From a checkpoint of a small contrastive image-text model: 9.66M parameters, trained on drawn small creatures on textured ground.
Rows from block 3 of the image encoder, named by matrix and row number. Rows with one number belong to one neuron. Each number is 128 + 32 x the weight over the matrix's rms, rounded and kept within 0 to 255. All counts start at 0. Numbers have three digits each.
# gate: MLP gate (encoder.blocks.3.mlp.gate.weight, 1024x256), inputs 0-255
# fc1: MLP up (encoder.blocks.3.mlp.fc1.weight, 1024x256), inputs 0-255
# fc2: MLP down (encoder.blocks.3.mlp.fc2.weight, 256x1024, transposed), outputs 0-255
gate.953:147148125185127148234159086140117117119131132132091113138103142147125124110131104114123081120123129122089131157167130140156199166109142156170141132166108093096160169109076086189123176147143130094133075079154114131110125106110130128190193142168114126146110117132111153161051083120083139123105093090147107116118115170135123052100090134153119128069077123140121170141107082127136140117119124093106091086217141095168075094111099166172109109147145134198069130072155122121111152113117139178148172076175108073177150159135127119088165064143157112090164179131096133110132129064138059066181207120130121115122098158149180087186123146149169160170112065128143166048141115134122156145134098156146102126154122118125167084111144112157162100151139115089132071130173115109118098134151119
fc1.953:118069118052152141149107116119133186079121072115146118097150128154057131102054119149116150120139152103159118077087093171165124107124149114160122122129125106114132124149177137141079127151117153121129120154107156151072099122151134182164120092126189132098106229120060141110171151157191159192122128115116158124134128108081143155105095143167083122103134136155114131081115181122173124147158148135109125132125106179139132152109145139077107190138065134101131146171122103092167151127150123105075083078121120123097089149153126144117113142128083088135107146177164183101131161180092188112126114169138117129128190128113108130092108155120125144142102076098125140131146122064095140136163137084149151097122118122124089115109095134160130132133172182140092168047097117163148202181080176
fc2.953:156093130073093141125132109106130096181162134180145121134137114068165066099126085100129106187128106112133126118158170087111134142080121161159166119108127069154153100092129149121133144059140140129124133139130123085142096100114128158156093101173194093094122111102153128133118119130110126148085154121157078169097087125135106128145150131125147085128078087103188109148114132145048114134057150088157137087118147120106103176167162148143129135149204121191168100190136161114179102107100131078197099132169096131121161174100139092112129205140157121137157134093096140161093061114121148172134163108126149117078109141125135149158079112118133183166191149074107127140097111194083148164117139117192153122106141117130122143088115150151123160150107150156107137115129132113164140058112143
gate.954:153110138187157142154149107118096099150096199125134092095079114084132108087168150137145169090095097106097105175138116130174147156117165104094098166134114107200141122140167134155125173132105172158065150128159115176149147131195152126133176099118160197072122099108128101127124120092147085115144123138128128178110123118093152120126083126219144108121170148118116111107136146078143149127050143171227159146230151152100099132161106114078138108100152097185132097110117146119169072126119118101135187102136116079138064118094144171119210181135135155075133148193148189119140108153159109112121098107134121079177109142173128107115110119108120075132072186145119169080145119123126158132109118089116127127091100143142104101109092124202143153104100098116129076091150109110074078154128111
fc1.954:152119157157099132122110104125147107120161165062110118088141147155138101182096200124068149097101113124088100163172074138108140038163128142102162131113144150156176113170137089149099167086129098132143109133109149126165140183131145134155112105106168076154156088209122037109091123111187077132169153120134101066128065114109118132112125059104080095149117117110143103215141162213135191136118127072081152136102094200181101147189115121102146117111143101128170086112178068161087091195140156113130078127122096130104099148142154152142091152083056138165132126116195154126136144171199161141118106112129125161114133104135139124134167130095186140133082131132136148183123122202189155138124134149082142130149168093163126123100126098121084135109134109161085123087143125115148148089146227
fc2.954:067148100141144107094136099126148127110130109144114172158133068139091180162098089125174105144070130146131212129072128119127109166115117140073109143152138079116115125102126109105150161143152105161162154146149172104150097032112108123092165189124150103127079071117123157082152167199123169103071115136139134131122146120151091146088105099147194137165032126099136146135090118055141069174148151172151145083157150112126083119152124127198127142162119149122160148140099170138085188135040110182146105169143083168138140117135133092141141096178169090150162106175098118139112128150130188150169104122138086131107132110149160115151069155186098107141133139138103102175129129103135140117078138119154133116126081118176156089061090124076067128129139188050112154136148174091135134172110106
gate.955:106119134113080197114117116124114149161132051123180166057165122151096102114082145052129150125190107132124111077097093138124145126096154088141204115161115140112105108130197139157114136140068115114102112139116078085101068111095126115143137070139134132100080145089146108094161123178141114215122185149051134131099148103131108142136062118174136099154131087145164151141107182141145122152175157147113109119114144135140189124090095084168113084172069142119182107106135139154000126160070134129102103141160088180073155108178116138140178068144141031165117123167069138152089149122103129148104142140162118166115129110137121140135198122126120104141226097122116126184131137097120100151189109103156121027119170174111153161141148101114116155130128112189072141177145058171197144191167155
fc1.955:135127053110120085139127160144116136050092161191082062150107147110130158156176093110100114131107075133136117183068172122098159112162057167134138141139146131137138163103069170166128090094137129136140130110100129092184179108130147132156080150133142189175113135154130194128074117095121139098154135150209163079138116158132112086119110097095152075121113118122115153129124097096099160182142100096171112068103108123150131119189143132081127191100094117124130123142157162122138152088117138186116149110094114067135143167158156043170128147141121129114154132068164150167090105130092089099193147105107080113152128151155129150135118122135150183172096158116138188109145162145153165175084168147085147188108199075148082122145102127141191069130109083066173140100123136129132126144154107
fc2.955:174125129113139109140131114136158124237180160134113061157165104140127060136124072148113216104079105114111158041132104162120156152105142081086128117145141103089093096191132085017167152151107156117125160121132127152159074115061178073111136161178108132099133136078141133121101174153114143075102120149136141134141160080145128164125117154156138186149156105105121066126108141131133086157135135113089082091107150121153147147080104127158172210153183120192160112174125069098166135138135109111127178186168110163181066111071077119108083123090153120124126144118092075138105109089179132100094105127139169098046107214170080146142160175136150136094114124077082115099138108142114111121136227119162108204115096150133060158138194100190115181068070088191120146171136135127105158106125146
gate.956:103161091110074099083222120128118171178178129147131135138162098151116115094122094102142174154112115131092116116091165126128140106091130052134144119175102143110101141104115162120148173191165141133137180087134143132090176096102085137115085086102130139138105194133126145185069112136145148085129085101147133100112141171150100114136127087108063083137142137115127154158116071075104098104160152128126103106179214184157135147158169121133193131136122115127126131129103120119202144116108089138164141117158130147149189093142118038146163100133155114119115100119091144118125135081132125177156141085113094115110107108156137118113119110067128146136156090127165130128134154187116136169101128149123132135189140102133147144142078142125116111128109169057166164128177084170144180131065145
fc1.956:098148121103112132149130161161133106141179086142122147119111129136121109110150150125161160143094170118116132184169118128186121052122208088113155116126104115127128132106160159145111165144117116118131121125126110122099087107087149149138200084101184144125074174114157084145150153201144187084164106127177104118149155129160117157137093116170153165146122142143168164124138087122113140091101081136111133122178135126121051139109140104114175132121099140175105141117112111119191126150118077143157121130052096175147087122135115111116141119124181163152173121130154124113122113112144184129117082105111046129119109131138102154117132200136120076115154123133113101036136100145127149094066113064131152171139120117106104158132105150108162117152139173103087123125155110135155147139110137
fc2.956:139122125166168139105106138100039131167153107066098107104089164109116159144111112083141163095126151150148153122159100089137094155126142190070127107126159128120154198141098177171123141116097138148103158134142169148186156148141144119172125114053109100121143100121086111106092125110124140153129100128141155144151090117137146074076147101129142118123151143167111095099168145091100186095109133143149153136145168126104151080102133152099062109143102116085078100106169121126126148157162136137156129136133159097088179102126103150143131192122095155119141205124152131184159177158086121128091219162091150129131229106120168166112097102139119192087099114171078123186130121111097073172140101138130162165150138124119218091135098144094093097160095104106139121071117123088078128077086121
gate.957:110098164166145120084158161087125127168113077059098121084084112108176170164173081164143183073146145056151148119152126128151161172136164159176209167160112106119183145067134140101211211163156127107173174123113138083072185172070127156115130145151155136081133104119101118086170070103078067104123163100103164060098097142155167108065104203127117058129082140089152106091124157107090171100123173135103123143175139070103111135147254147087081047134035143178117144157126142112097142096124141194092150165142108107152163194213143167074082157100180115148093195140155163122144138116123119128141212131119245155135081126075135110111106092071108115130174066141072159118126178118095137109136111058097095105104204073142099094087101070094090117145101139147101109146081123068168160141089138
fc1.957:025091082182137139081131141073162182174154163176136104152074128164165144127154082142110183156067179111136160098151065099152083089134097164207195035148093106046086098080083124134054142197145135092104111126142164081053155092119116204173131121148158000091133129160160037060150110188047141151148158148075061127132171194138163135099182076077112056086152206166114131053085159200117191169106156131145184094051145111130142152063159139095145083077084077126124144140148134152191126141137156131147144111143093083192145129168120149095114093174160089109121085122091160100058097112108152202086095136152159104175154114140124089086081154118167100174165074081149152143140165072128224187083147109111143090092131096145163075156121118182102054135111122194169176111086147113130152132073145
fc2.957:072117143110064164161084147214066138130079077162153156182203109205167084127126113156173061088185071113083123149070130136144101137171185102058078091172159164121118131155135101182193114141083094143160128109140131107159127097102102106081133147088100166181125098112159098137122181108146158113142118079188120168099159081180097222138098158126175174178078119134118134114112099021178045127137132183163132116140134159126059112130090154149165117134109119126151140158089161122065130130081117194098077208051168165137080184167130077132146104090152097138131152168091121152159122095116107123167102100133065100164025116162119110157179218130119153074102168162061068138108146131193035105136147137176112105086153169156070145088145137074145174208176158050158089152130155114161054150177086
gate.958:125122162158107152121106109125127137086167191100139117140098139119126142103133133154130099089169098135134130136187115116148151143138153152150090141170120134167204160138145153161112149151101123147181136184141108129144120147105166122199144118169169099043126105160102096151152115073120136175082133108161109186075130103102128111136027150160031125065110137120122077099181097098146174109104165089077106131144101144108084140137116149096129104141187100113114179105114119077180110156101135130130142093067112152160088135152091160113136132126176156173162199124128134098113102110151143126168145127125101111108109108172111119109115180132139042130130073127127115085110193173087124089129110168139111074138158078165155102087112095178156133136157156151122101045115114100109030129165154
fc1.958:116147151106146101083104169107101081159119124125166157127149104122143096139120120125112147085170104130143131158173163107149145069082113168120136153121112173141195149123168127125116121087095040095114118107090086144142120129131158129154105125117157172133137149159147135163187111071165180132182175062161111152098110116153111147164067180116129108156126135115169119150150144139136145135125068052080161157091122178170145151148171131126111177105131108154143108129100111114167112147076174168111131163101048148067111129143076128100137119110100132178126162080182163154103082092125142062116053028078099135127151140103152202157164089137171135105138113110091154174137165173156103136137088174124151148090116151123106117089112117143195138112129118095076137114177129137120163161125117
fc2.958:128109127106114110177149114191145167081124153128147113096126128064080176123048089148180070133114183111129119104128145190119096139183144025088076051145152179121107068173082135094176157087092140195172169185181169132133080117145091174110127124103128125153101109114122146081137131149134122168064113135145179046101104166125137084096148079152140150083096117184139182144113153131188153157144138132148102138145186171124192148148133117067200136143110183123128096134144106096129178086142125105178138138176132165156149131098120111138130139106109125102151130160122078117139167119159124122162145121113122127016189115188073126107133143121000094101026126179131115129131178106133125120115146113165110164148115121140150099091111155139091114116156102120119097166151119141130125095118119
gate.959:122163216137041130166110047071105097087148132109132068105129123131103081087143166153134153117162069128155104129144164175099163096132153122176157154166137098118081187128130118166120170142114172149197148127155149176081149121163140073212076098103073105123138140132099130089129105119135141105086079152099119144124166159133123097105115107071070085138126142151108150122049157180194170131131155160127140100187139096155182116091111088172096082098099153124095123202149146123165118140155158166121150123122116134087120059112158116124137157105143146091109128145031115115119107140098118130147164183147140106183212162101152114127144101162136148204101078088131103153170170134114122144154108106123062142131144114114109091109053146081119088125075144078158122058071123148176045163195126
fc1.959:128110125123127149176172167166130115127120109189145211121105096135149127074109107146092106149089145111139152080119193109154096171136070163132062091156083138110147132096088132147083108120135078092080103149154118113109114123115067120056120095078142183143055156137060161188174104096136151198188120106178128136173143106123111099066156177109072108138077204087084200106126104145122136137142122058100088155153194157088181106157220144120133151104129122156136121156121156205113109117114121082163162102153093175141139184120149187142102111088137158102124082112217163102152164149174138067066083054133156109117109095129164105102101111138111114081112156138147171150118130132067214124121150116112202128159103132122132157135114115101200147180174094099104167135146134154139149101112131
fc2.959:133157129080137122142147088119136112136172183150125110105063150115195055157122124142172083098141111146146029109115129115098137106184134147170131090106134142135133221135166106124081101071122140127155141118103103105138108170150168123151125107140096098148154122133178065154110065107118141173139163077148150073088115098109181149082096166148139150101157090183148080136157151179086149129104116092154104120074115114129188165154107100178131126206129129092075141209112120107115147163134190112157171125167084163113125121159104107121099119095168104132162160210119149153085138070162204097087107132100177096068143113130074140153150199112083187164151109137161082108165156188085097108139144095165061058175095040151086179101132107106184161115065087149114124095190100117168127164123142
gate.960:137075108138138117086211121132080068147153077146115139113182125183099110072123170106188081125175121132184130128062102071127131126148137136106141135116090154135171143105119141132109162132201216140166065123077129162039144109153117101142129114190221223155090071133092104136181147070170126189128157127131098082034139076151099152100060142184140078121132106121085130121123109128156114145146130106058130098138135209162135115142054122047135149129176106125129088243189122144054058037136159140144082095087116093120131095112127123127207184145150155130163132140122176144170188162167085087122154108161119168166124094179109186132100139143128055133112163092133150189016143109146197169096156178092084096149142116188097120123095116070152183156110129071069095150097128079121136157142195
fc1.960:101152063083103174149076119124126147056136176075104207135139150039121129136132088123115184139102131119101144104121197144137127154157100137113147145142104087111154159118118024174168149155075147202171184122146094157150122136182122113059139125110064158162129154103126137049098154115137079069078092136156164071173136147135139078104107167061071124105086087036154147121161153113122139064181103113173083114125106110124116204157227106126109077167082166189124165083048126107115193154112122141182123181152153145159173173168098101165116101159096076148118135122125052124142169148097183184131124126083184152086139102054146114226144141088122113136153124158113106094168145116119149116166123134117110146132094139048150140095179055155117147090157135085150081133131155097136132094096129
fc2.960:102084158119123151114075141174179199129100165204132144107112142116175086157164162157128104085067166092138061130126139153190113145086156145131159134105123160164157187112146156133162124153095139098063127149147179066114219190111165133119106135078112107148156184154107142138098070122089143105154147119061105118147144178099114161107255052105093135139180170168085107115133193164083205115093079177174154115129162144050125109110133242104112100102145156100106123144126105059155107122193098148071157080163083128165136109131168110142111177137135116082140164061203228074080162122093124168115094168126099145126133123158092034078107106061047185189113056130064152082171118067092054144107133045157125089082124198110113143178122167140134064154120145136163153099065044125138109093103145
gate.961:159133140134099131133133158109134111122126094116124101126135135081108151116130104113146109131166116155144113124088113167157149127134121137145132156129103156082144208144120137169160146176125124120164148135160115122099150111122109172205155121104094155167108127095134121146117102124130119144105119095124109117143130103141162078103081178165192128103110116129166093068093115096172119147119135102118121104119142155170114136121087128143140084124086131159113146124145128133086133078140154186128113088162129125138127143181143116103125144163147118142146147139105138135127118097113114108155184134120114117137116137121110130132164143135144091140096108112122144121160146112160132165122110108104135105127107110149116095119081143114165101107145132104136086104138139137131142128109103
fc1.961:126142080122155130118074150135119108145130153115135160138164124119125128124145098107175144163100115151153117090123129140142118149122145118121130132121138126116150093161139161156145135175157121150153168119122155131113082132137142151128152087130150215158136144083105114083165143169164112099096065098173134120113129063119139137143126155149145121077083091103138086110126145141158127133139139091103093043131120112150113122143116148143111111133139152131132131118130126131127149095180098115145152177140142129091129123104108123100170157133125135129148135148105101137142169152141086146167128125145125104111128115145099125125137139107118086134111138134121162134075129140125144153132169110104121142113136125132101101124119097127153153102110156118085108125107140138127135110145122
fc2.961:097128127128091119127111145134128151127108150157129140149104131108115142140131146132151124119142154152126165147134115158111127119146136147138146090112128135135166139119116136123139100136123123152126117134137160126127139157122114136131144150155131082132149152106131135120135104076124108127137135118113135119151153117130110142129172117128102131117128173153100142105118133154143134117111142152133143132138138127125129096111160121090124111106152133095112133105139125147119113123165161124094123079128093126131140117131139147134092139181106131110124158101147151129103131165107118157148134148114121149144145119127162140076082122110130146138118123135110086131143135110123109135100113163146135146141145148116131120120118087107129098112115123149116112117130102103145119114096109
gate.962:176090106143167100080154166114098119129106122069118096111142127100113147098151159139083128105180110124183107104111139142148122111113104114164180204139108134143152141139156152136114146117150144122148152129130100117094175155149138146131077086151141123065130107157108105153164082160089094143123200186136132128138099160117117105116014167123071155108160105098139120149159148150112138100169179124151117150127099073101102111155104119120118101124104118130092149141101150093081122111193158117093121065139093125099087154191105105141090060144099123146164157119142118146149174133135112097099143143124172144160073157132233104097122135123130087212141089087124144084157190158130135166159110090122113165121204116142121136133164094100105110117151122106189093133159127109163135118132115
fc1.962:143165115093128149129143120119138105139129144124082119181155136131143117127134096149135173152091112094122108139138166129151103150159108121134127157112145093177177163123112164137150106112107136138097097103125131148159144112132095090088089137124147142099149114148099171164083124114126074130141130107062140138124089138107141117117141135085118085086107154122139115088114146128099144154167092113122099190140178074081097105133181144111139088125117161176143132089120146131156114069170124122112144148152124117146156077127129171100100146124147149104143126148196175154166173166139103109125140119118150176106139129102119142109144097083079058140089121113161146129096140103124193140141071107105181191125108106147089112117130100175124121053136130118166133094108126158107138142148152
fc2.962:152104134128139143104076111052082113092120182150124126109127079120106126104157185134125179110098135169137098124118120139152139140153105140090145147144091137147157107128140106121111149172115177187138160163141095141114068122173110169115100153144099115119158111172136100166121145091158135150140092106152170134141176083083087147111111148120116138125114154111067117086131107124100151126148158130130131136148131140100162159086169102127113130131127104086100107114113110101117112167146170127172129126121158135097172135133091147107107159121136120115160179137145053124126085140152131113125158130135174084099148171116132133130163127147174133129146089119144140166133125112130160135121104130080114138133171133112156127129077136131110177191116120113125119105113066097142105083116160
gate.963:100142101147116143111177186137063196123107142068137120140108196095113153140094142084125085141163101123211146168118078097153154160204142073120166146054096168127170151155180115169148123082107073128214121093167134091122153106124085135142150166119156072121156081074098126122135133106181109123108150131085094113145142173132127111178093159092150144108136126152087161087156155033146141171154052140165157139091147103125137096133087110117145109104174144153107133132176143144100121129102151136116099099093106142123113162142065200189107136137160022111100158179104148117152167128059072150138101155070136197139087127116143125156114132071147140144090105152176119060106124075144156098105092119158113105131113111169113163132160135140080121121163104117165060119149120132109088126116152
fc1.963:131171119152119153180117131176137130137151092135152106165088119118136127096127141128102072143101154161076112081110108113158116125152110162085133050163168149112108075136153093138078163195124113130126179227111100165101103137120104089165147141105127100116146132117160143183155185181138143123093136115140176102137153084135096141147107155229162111183164152132174169147187156131046121108135213136090075067137141155184146201080167128177103113156128100109122125177061093100140149117145135089137097134133119153158092147160107105093076084121137135104083107138099096075114093094158159065164175134181106094071113104101067123106120195187092116077136130163108105112102133106107113054111161070160086112147163130121136174101111121139132114153117165140108155106116111151134086125212121
fc2.963:169160119112142102156086124172196144112117105155143116180060131112148088112076135154107093145085195115159155120097155122081185173186128117146144091121119156166094142105094081077136139103150040107116131114137169054135125184162101111114200155110157082098120087131130065119192109135146119116130147133149125094153096146102145137096145159139132170066129152158116163148111161156147135111132083103137130143175192117132118083212096165087142132110181144087110158074107144160110109161081171138148087080169103166074098161106131127133113114083161146101131106135175127128058153172156162106097070127109120119079046083169147103153130149114071152155145119235196140130187112132094148149125173086144140117139093090120093182122113074155078153113155100129121182181180101139172173108073129
gate.964:183114116164133141111150133138127164168160112129165123120106175158086162162105117119133115130175163145161115162134111097143165148078161089115149113155152163141141177137150125144130115146180150097118069080165127123061131121040094150109121083096179155158088159099107141124150101135125148115115108091062081077115158143127136149096117137160096167108164141083127097119150093147190107093152129124119127162210133126096133123083086169192138148118126122067110141124107142045144150107187113146112116077122131108117090122186175157113154145095212122125184115108176129141155122150144084128052144152125076116146140126122095133096079117166146164128167077116123055098068137137132089113156136058095136120139074110109162145160175076121102133170093199156177132150133134083170137134109174
fc1.964:182155147168112133151102140120106127153119117125130147160143094174216082106133147134117146119137140139063088141145118182124100112133114193162137125136131079144096076130122140132148069061031093101081172120133177126195112175122153155108132030154156144105211109138121143152095139097164121140139102066142109130116084136128140127141128140117067122100101107110159090116178120158141128168090114110154169178138119164147163126129130136138112107129134108119153134119100136142167134149144128072145159181108144178154130091126137116086133168108100189119138150154159121151172108160148134091117103076126120156094121130126112111131136092137133119124066148132089105161133118200120070178119175096114140163090101140077071135139114117145139140119159126185157099098120124110188105124180110
fc2.964:134109072108120124085177104111139161101075153065082179124141171100097144176082107165130125097093141113122137124155177163120148134151181185092091155046109089143182136181143148203146136198158173174178149127176114197114116133139071134138086130124075172158094139124121094108103147140123085143109097139124157188158181055126148151111108137105086142145079126149077150096123114150143081112168175108148097078118108120123102123141134117099145085136146135147117156173197108105118106072136154094064096101180132121115089131124074073133109162139128104181104144101097152142097173147152116170185154193141130101138149101143117108142128150095142147127121150127171104094144060084101199114164098204116093148189134093123124184110140117157079175085150157095085161100148102140106101142084058
gate.965:083124106196118153110110140137099118143123128080131160178089127106138107149140077145147125102095136143085157138151173142133125137141169139135079130134151121119181163135126128141134131126113111136086182117169184134134137159126151194155171085129141136134090102121136107095108123170114113146062093146118128125114151127159158123119098138141179129100020146160151114101136107114152098100086101164198136137158128154111072121103110082146109127114152097133121152137099123102170125127129090109127152116113087112193079141160094101113160101087174158175108140107139180124145118156180096151118089104118130094171126165186122115069114166128142105143112171139097129106123170114113128092145101101118073167120175138151109147094113043115121132115114172104111079117151163097171069111100094
fc1.965:175143132108142114124153162100131164168093119130104086092174152103118129115162068094124122100127090148097077173121102093122182135093140125153145151159124142163072172177134150121124107151131153086067116108077091133115117149101122162107142062096189153132163128137142178145138069103139113135144166122128150090116126113111132134067120167164093110094128113144145127139152135158190149146120111125150081124171153140115132096136082125119152092125090128137121146099151172125093137109133127057100163121070113063131155103142205139141102170111118138141119113129140145150150134199087134113059142118101098127190114164185115165118122079094163102141053209098149165165088091142127107191158133128101125170113104170167161074117157126087090156148124103216206106158134142119124179139146193
fc2.965:098098194135102136168176101123086174088143175147101138130105168099117084161137090142108118123116128104116133136132137083145118086127156165098098125106138097083194153117174151220172132145139105138132115137179136123102090124099089127112108125083126142148110159139110099134066126100102108136131172129100128149114193130166189111100150139128117133124133197122146144145145091177095135116124140141151131154100098098095144135116150169164113108161143145130125119142156194081138127069136130104101169120082114095156114100167087138154156188119144140100125138154147146169150158135133099161100137116137110144172112119102072129097089131097073127092162113115075129091143157110106149119080128135199095092123061125124128165156118171144138119114087112135116102148123119182128151157084093
gate.966:199189107228126149153132087117091039064073155071153126116063148146096132193079135146121141089134138176122096091115172111073161172155177126124116124130081184183156155130100107174159127147182128115169078140195218135145122200141168107112117072092123198097134137092105154122199145189120082116126134126141092168079139131115109091120120172132073174040132106089123100127167163112130102147168095117073156078117176146144164135121080107147088103117126113154115146137120138122099142109153134074128093138057193089153121087116155145085141139073114135141112109180112139111128090121063087144176170102136090161131102135155141143196138117116150068123150131127118112077115086117196117149148102162075133157119080125134151093124192105097107165122212117145127087176203166093168167086144053
fc1.966:145144231052100096139117093132065107111144056092100075131161107111137120140109141126106208148097161150121142159131114114158083134118163154119111134180083102129080119114245135124176167120115193130121111133117111144118130140194092160098211111216145149100141142162161165137089131074137164166126146141113179118124141135172102178151129187083079116183130146188093101133083059135123147182126108128143130162150083146117080100136166084083131082159083102118132154072093112083104136117075189100147070127142128169106083048142047076135170092116127177182122116165173108179098097137194141094128102104115153167122139157072103104068125147078118112130105138147104060109176138113143048074143084170128131102102143171200156149099130092139104141163109103105125158144177104125102121125098145
fc2.966:123110075160154117146184130169161077148136145137151106164201154109159184078141075127105079117082144127093128061192104076081166104179142056120164095069171072120144120102070120101099120131147148162174112198105147062063118136048119118095097164085151110102109114105208059094139172186100127102137125118152091066215110094217146085159095124163200119109128057121153125126188169125122125094091142123118102133106121172128143161140169102162166118157168101171139147178171128108140139075106039133116137125171082149191062147173124103115118220130126122097144094091083091097133119092128099178156165159155094113133074100080096194162113127135058089137156153135133164121070159144125127092129154067147068173185129120113096171182124180127134134122085126139063177190088233134158132133158150
gate.967:161138136134120101149133127094139176128141088083147125197149098115147145088166118133133126149133077129107137136097111155130144102185140180101088111148148113094141129152144189099144146216120106138184208180109070115141059113108135083120195190144120185108130142091119085088179144160093184111074123157098110152125159094137137146114097224179105151100172066080148122113184134027101102152151168124114145146154127127110125129133116137094113096155144156120117157122147161092166128161113071203112184121135144145156074127140118144100159181144252211112107185163141081118159138110145178104147134153149100120087126106126080085138147156147097062099197088150088123060167126093106125104119124094178109058133101143102075143092062105162115136083134120123113139105096099126076064175174078
fc1.967:167069079113129086140165119151060144127125107092148113084123134085111101156098049125126097105113131156114131185114116131130090136160176104125108142171164122147133129166099193111119100148130095118078107128106079109112093121128094095132182143206082219179103053119139123158127114116130126116106099143117198171156123150136127124152087206161142109133168082089141180127136154043101084097181152115139050114149162115124176134193105161120125083156165157118095088153137201138079139096087097138077153081134110110109113204103079075168161106105169160093126162098102109144115145140141074060139151129122105099129151101066147068129160183152107169126186195134103115149152214129155148117191164065172124101166065083185108156142097094123095241120160135091131108176181134185136077147174122
fc2.967:105190155093155151115154077131228108128167153148131108119110109165199191093142224127095134115104110067151124072163129082155172165073096193051154088088066170154217130076122130169124170162124191123141065167097152191119170157069104121137081099107161072109145136167074124140133125096138103106155132092122133081139075155109094100146202050118131165144126179090103113088169123157088160091098155094123183100121088124146118091066190118115130181094080111142136126120151117119191105113168101140142119107171125145173188119157143160117111108119111079068167091101143165115121172140137165196142198132158163204143144122096082205121057107111110147140137055095165115149116087117046144104121039160083166123107169147089155171190102163136118083108089125172074154098039141080137142085108174
gate.968:163147159192116120103109134123091193089147073113115107109082141119099099161118115145146124083133186132134139135154141118135170210139135094127117153122136172173151115178089131134105145130169143178088181118146124174143132156135155103180150139100086120144073080131133067145163134120080095110098088175099109161119110125141153086144084140195110140138143186132066109085155114107152086060113162133132075099148113130093129088155130146128047093137141114103131169157124130115135145095083089125121094039180132138134100241137084117158131112125143091171140206177073091178159122102072125117142216151115148058141135100170145123123051139156152104145136090144124114092145153121097143157147176105161170090144115154137105118167175096149047124170149140117147087139143060075071119111139152
fc1.968:146194155149113120092069196136106134149158053140119130094147143118144169130115115127138143131080142090145112195150185148150135132102124083143156155161119153093128122101132161089102087107153091122095125117112077085099047130141100090079151163092128100150061067177146126158119094098125142105130102160122113115122134156131133109161128161131089172130140179154140200159105067125135115117142103166137120135199140077094097104152173134186108062139145141168141100099131171148056135094066142142097086091181131106110133136136090131156140123078097091124160121140144089166103131086102146136121137070185134125156157150161121157147140161183164081141117126106144162124174171149152167190152105144138175079138119111107160076160110143160121112137103103123188097165151035122111166113130133
fc2.968:210121120074112133109108078123185115102108176113122084100112133062117145094106084137122146130156084108139162066146151179135093158170092191142136124135154109129144183114106165195144143078104224110121114114131139171092131108171141106127068133026136175155118097137172203112144119090132097108133083124162185084130142133096126073129155114111117095122103111170113119081162178105184155115143157147114195129075136184105162088127126188061068122113066152115066135127145129098105148071186093100096112131108133133146167114143167171129117177078154177136117190117167138122167142113101105158133203106108171082122200105144141161107096107123092157140114084124138154125140115100107124150147145105074119139155148178105131119141133123165151133101122083065169155108067159138157086139151133
gate.969:030134139131185139105165100128116095135094189101167089127155128121114110149109137142125098062071091154097143111135155106153111096135127146130126141131092145151128087181126113143122110124103126121148073156126109156141164167137104159140139116076152134181089099157134106125157117143132115184136187149108105158117085147142136132105121115132103156115110140148120102112133144159150082085119136087133103175149126142109171148191152105136151101108166097124131143124172122089126089098150131097113128070144102142090110119149109095171129105090062105165117101121166132128150214155139060145098123120153138128163111081103111147172127120152131118130118175134149137190118196141165133112140082134121066127124116099150113132151141099142090157108150109136079118100179126118149110134130088
fc1.969:117147082079083132113101104139138083037168129145147156119135161165084158073126145123093067109144141117167181075105094095142121180146130132100140090119086147199138111091128113151111124119100132139138109141134123101130096088103097088121086129141145139135182136124160190191150181130166146151130113145136093155158134170150125121178123144147091134166123066112148154133144125088104154140143139115093143106078088095115101143085134139181141160131128143072129127098109109145132111104149087102106123126187126171142105090159105114137111122094122090095164144108158102160107123105071132131157119149110115133124172111158110105147097107162088147121164093135128115148113142197131078132137164095196130116164117111106144167140118169082180127137129136084123183104134113115140076089174192
fc2.969:155114150145095147136094161133076125169088108125097100106146101146124109156130121106171127151109079202087121144135147191124111188190153153125090124127152078126079180159147125085160101093076131110100158138159142157215174186165161118098141135161092148145162110172094173105097129064107131105122101106163141146080105089130086162149128121139108094124074094149087191100104139110174146189125148132159115128150127133123102103136099128149095133141088177155132140145138128135103162133134113148117103181064142166166138164113125100117180119146149142173137144157161154128159145163154101075146116116130112137065145127122173101126177104101168144077101103126059068141092182125154125115154133158106107104117101118110097079104141108134128119148165155141160076110170142061139081126145066
gate.970:098151134182141106139179102107114149136148140084146137108140142125097148124116098155099170113090093138145149072183117154113146155137140177189114171158084129124202131136178164153116161125133152147178144118127115194044104116160095106128155122144124189075085076108102084086116113076047118132072115127097126109136136156130142051100085170109096085095115131054088183093162117080142123107161155118127094137178126100140150105133210104084144045120084107196084167127147183180187149099093136099106162019088147122141108190148129149155147066143127130142079151141064090069150129193088089161122162130158170147144143125130188148106104108077161073151141134115108151176085096098073157117154111167116120132157087153156112094146151173124143133108122150123158130103136193133141148149101077
fc1.970:219160083074153151133128095140141158165102155145176057146123103124187150191097107147095095131032139153087095087129107116119100165104135177092126084105127174094128067164079116097125127119171118189146110180145185109186059151150152182085126111107172073157118090192182075131138129140118127164143196144127115137115101139111153142074136093214118133082147197167120157171113117177104090148070139093159115088105127128154130143161118110120128158145185067099164095146119083090174150107079151046153071107115127104161061166146123099128126132126097113152071137145083078150136143099162154149164107125195081143105090107109143155142155136071124133108118188145127129110108094169141125173110180151104099144130048169175149142134198112135071163134130114166130109171141144145152124088107106
fc2.970:148107136113125143135117155068088114103138105099116154153113199094121117089071182153090136106184142138106117128117158131140123128102112157150139159169144130153143188105154136154081112126167164123137101060124088103065137130141176071132153172198108154127130088112187143121158092089182146128142132080112089187170154100138182114163108194138135105142150133127134122129112114106150130132073061112115137156150129123103147112160067111104103091145155107058051169128129221105107151200074153102147140118022124096061112080122143169123159208169184139150126120099137147107112076154083067134124122164128108076177099086095126125164118116142117142185133170150121143082142141128168099094150142118114135145110125155112122081146167135133119133151179127158153077097155115188115114099080172